Rows from block 3, named by matrix and row number. Rows with one number belong to one attention dimension. Each number is 128 + 24 x the weight over its row's rms, rounded and kept within 0 to 255. All counts start at 0. Numbers have three digits each. After the name is the row's rms in percent of the matrix's.
# v: attention value (model.blocks.3.attn.v.weight, 256x256), inputs 172-255
# proj: attention output (model.blocks.3.attn.proj.weight, 256x256, transposed), outputs 172-255
v.183 099:094162105139134116123125126176172124154110149143092098119162128086126200114119092096135059166102117144118074107142071108133099116102123171121100111131141113156097159118102137114099109133143161131149116132137136135116089103106160118162118161143128114150
proj.183 099:139156104117142132112149178077127133148101088134131131115133166115150145127146162141158177116146098178141132132127123107145091098132118092143133165155104157129125106121169111128148123148164108150170107149154120111134108131148135159123171116140104116134
v.184 100:125143127152122118147148121171105128124115114096120166106100102126126151084168122121129140138157154113127092156112100095113109130137114107117120117157090116107107149132087110147153142048121117138132152099159143139119158142136137139122155145133148159124
proj.184 098:159103125132122137156148135104130132124159087172137128164119149139080134157080111102128144142145059167123138140113092153061151135103112176159129152130132156161126102092129101153136142134125133117148112112105117137144094089108097110127102128150115131142
v.185 094:129115113094142142176123150153148130115096098144140142097107138118134181087117090083134136122135143154116114143146087104155107127115091115110082148115109120142167119177139108170095124121138136137142109109133126134137126148131111153101126153147158134136
proj.185 097:125111124129120118105126163115096198141142124118139071113085095101113111124137115120121119122169130080100179154190115173090129092139122136139081143102111162081165141083122128102130109136132134148111154131127145138146090106125136131139116121136137114144
v.186 106:157103127111130136124122140127142152144110103143146094157120117112146137152122133137143160121173173103153138111128106160127135129121104085159113140162161143111128129108130139114164112123101136138148165092142145113123138114116108123129174151104071105072
proj.186 106:142124140168143131140163129152114078128152164173135133128104122151131097088141133166134102173088124151122087114133108144132164128136136159115122090089152123137104125120132186142124139156163131098088173168064127089140068118131153186128154122121148093129
v.187 101:171132141129167106099099135156149147104130172115112129113134126149078137113143112157105104113164145149160106130094145098136128110109111091102120106143096129126141151126134114118114119143130101117168124104133128063126142159140102154147138128120140072108
proj.187 102:108103129133125127143129118126140129136141108106111079134143134129134132152126162106109132148104130113107145146171149139089149136138152143141123084112135117122105118156123133131121138122127180150092117126102164093163074175084171121144115145096146127138
v.188 105:103103105142103125174153141093110127092077094094147137121160115141098135119150146117096147122154169122172109153108120140130131117145118126118145158115115134158124148125152129122122092081107120118103151102107101151155100144153067118124104108124156107160
proj.188 104:146119124109129144093129168179101161120129105150130110133102131161129150111093125113161134123134123132115146130099111132151101146118103191142114123071145128121086137164119135073146103116123131132129119157137113173126160138150151157123137099123129096121
v.189 098:108111122094097093062147138131129109128156123140127149117109142088076147125116160101133113137134075092155142123107140069135118120067119140116105132130100076117136122125085097091125120143128140116123087157175188100132143163172127137130166158113150117149
proj.189 095:156154119131129149143106161165115144160103110135122128154145138116134108171132141145139107114110117122125126134155112133120179098144135115137135155149081148149115130128090166111115110096148106158114117124115106097109121146101097132128159146112160154107
v.190 106:147142122113123120124092105123065144090156108155090141096129108111116108105158161152114131132133136127128100127135125148108126161145152093169167146143120131160126107114172078146136117159175144102110117136122138114137103154161137140139132104086104138163
proj.190 107:116119141121142131148132120148112119091150143131143116107139150169114161139074156162080131152106140100110132138125114084106162114128128111133115127093135145083103147141128144141126133073124104184141106091064102100104165120103093093135139165116144123118
v.191 104:124083131143124095092116139122141100123154179148166124093132132124133169141103168132114117126127106108155125140148068133108131106124138097088117119085165122150160165191114154110179141111143118158133143110117090114131125115114120132149145192150128129133
proj.191 097:160157156139098108141131183114132183137125151127115096131124114162114125097106132120173125140100094116113093132125157153111120133144130133123161151147092154153104141096144098167142152125171144123128142106111118102097117118111173158108125095113148124100
v.192 100:122136158116088125101144168165096112090151141072138117094122144155141163116114119118161114120100118101104116115097179145118128141128124126132147157078110139110123150112137151080143105113145136101076157139108120101101167120172131120087141136136092160157
proj.192 097:133092160130165088162131127165186135137135139117158117123114105118169135112156151149110126116133153118114143163125121091103105125139085115107126119157165155148110094167118148119139163149170094124135090175113152126107140165147148156107125108111160132152
v.193 101:147129148160125131122153136114121129063143095082112172128095122148101139078158118160152152184154116152113179150127114132127126126134125145097169161133103119146144111105154114177137124111126154162100106154116119116118113113138107175103176129132128131116
proj.193 100:121144167126123128137172110116147083131152186153113133105135158123128148135132162125103130100124138123130105077083111136118121126139081124105127154118133135081079134107140128126147082147107131159147129144106167143123099124126141163095077129150118136051
v.194 098:104116135101129149159118110168157121149136094104107119105130141100110156152141141162125096078156137152148139124096145130106114129105129091131182166118116088134100192143143124143155161096119111130107141133122116155132116066133082151162149123128117095148
proj.194 101:166128135143144102103111133162126141085102135135177130153120115136145116145128124137124131133076172144109146195109110133150139104127116145143126114148119113145135086106129149146154092113118155105129114112112164125104151148140156162097137174096098129141
v.195 098:118169132104142182132140094150113153142109173141137119086099130173094116147107143138174145113141128058069114114141136094114136100121101124117167120086122105148086141169134129113142125112120116149111103147108075122140082135125129107102136094108146107130
proj.195 099:126106123168126121097106116088068114142149102111103168100122129097169119150113108126119142165133161148123124124106126167115140101139100144142126140130145123179075140141141148145135157134160140115175123101144098124112138177133103170140090098119073104115
v.196 105:153082137200158119117106178102172120115139145078096121150173097130124106139117149130128156154082119126097103163121105131103133152139108114138142168143146115125114170126145142147097142115167104188149112111141121075174118123159148099142110114173092147102
proj.196 103:103140139150104129131155123169117167185161158123138148150132128095142132113110124174124102149128174163133140109146133147122115132130141127133155102135092147164101137147130101144182098153086120134068104123091149121098098085126134113061126134147157096101
v.197 108:147111150118104141107103171140131127122111158132149116077153120101162148140119107114095103086112114142106140165134092171150134111154122157091115129164130105156171110172116127132105160161092086086073135141079120162137149148118105154149139167136132145148
proj.197 103:145092116100144123108123111137166110098122137093131123127115113097081101155129178135085129084103145128121127094104152088104144077134186122139121092119121145126162159112174132160104116116111140130144118053129102180164121136170152138131096125159120129090
v.198 090:161139131126134072164117119152138154096161180122128117107076077139134146151110135178136104119131122127116139113116096148145158144188096151151135099112133144174091107150115107157131132105097153155103142133134103132156168122135121142127177151117142144103
proj.198 094:153093095158138115098127122129120105132132092163094126084071092160105133113121103089138158104115121107118155129085130159129124116151144131138127074124144177119134170115180151170123182096109144095115148141162083103072119134140119100128098132150130177131
v.199 099:110155150116162141138168144141158151102093139091124153121120131133115133093114146108187120155135141074160174153133106146111084108130125119091176122126151172144076118133092151119138152118158083145133107130114113098115088076110146148136141137122125111138
proj.199 100:141120114096112182144107100118124132177118140152120126089147155132114134116133133139154099119109125123148114131087100135083158113116098123092153131131073095128134129098117147125146106129124147145117097140110137117107125148109111106107091167153083118104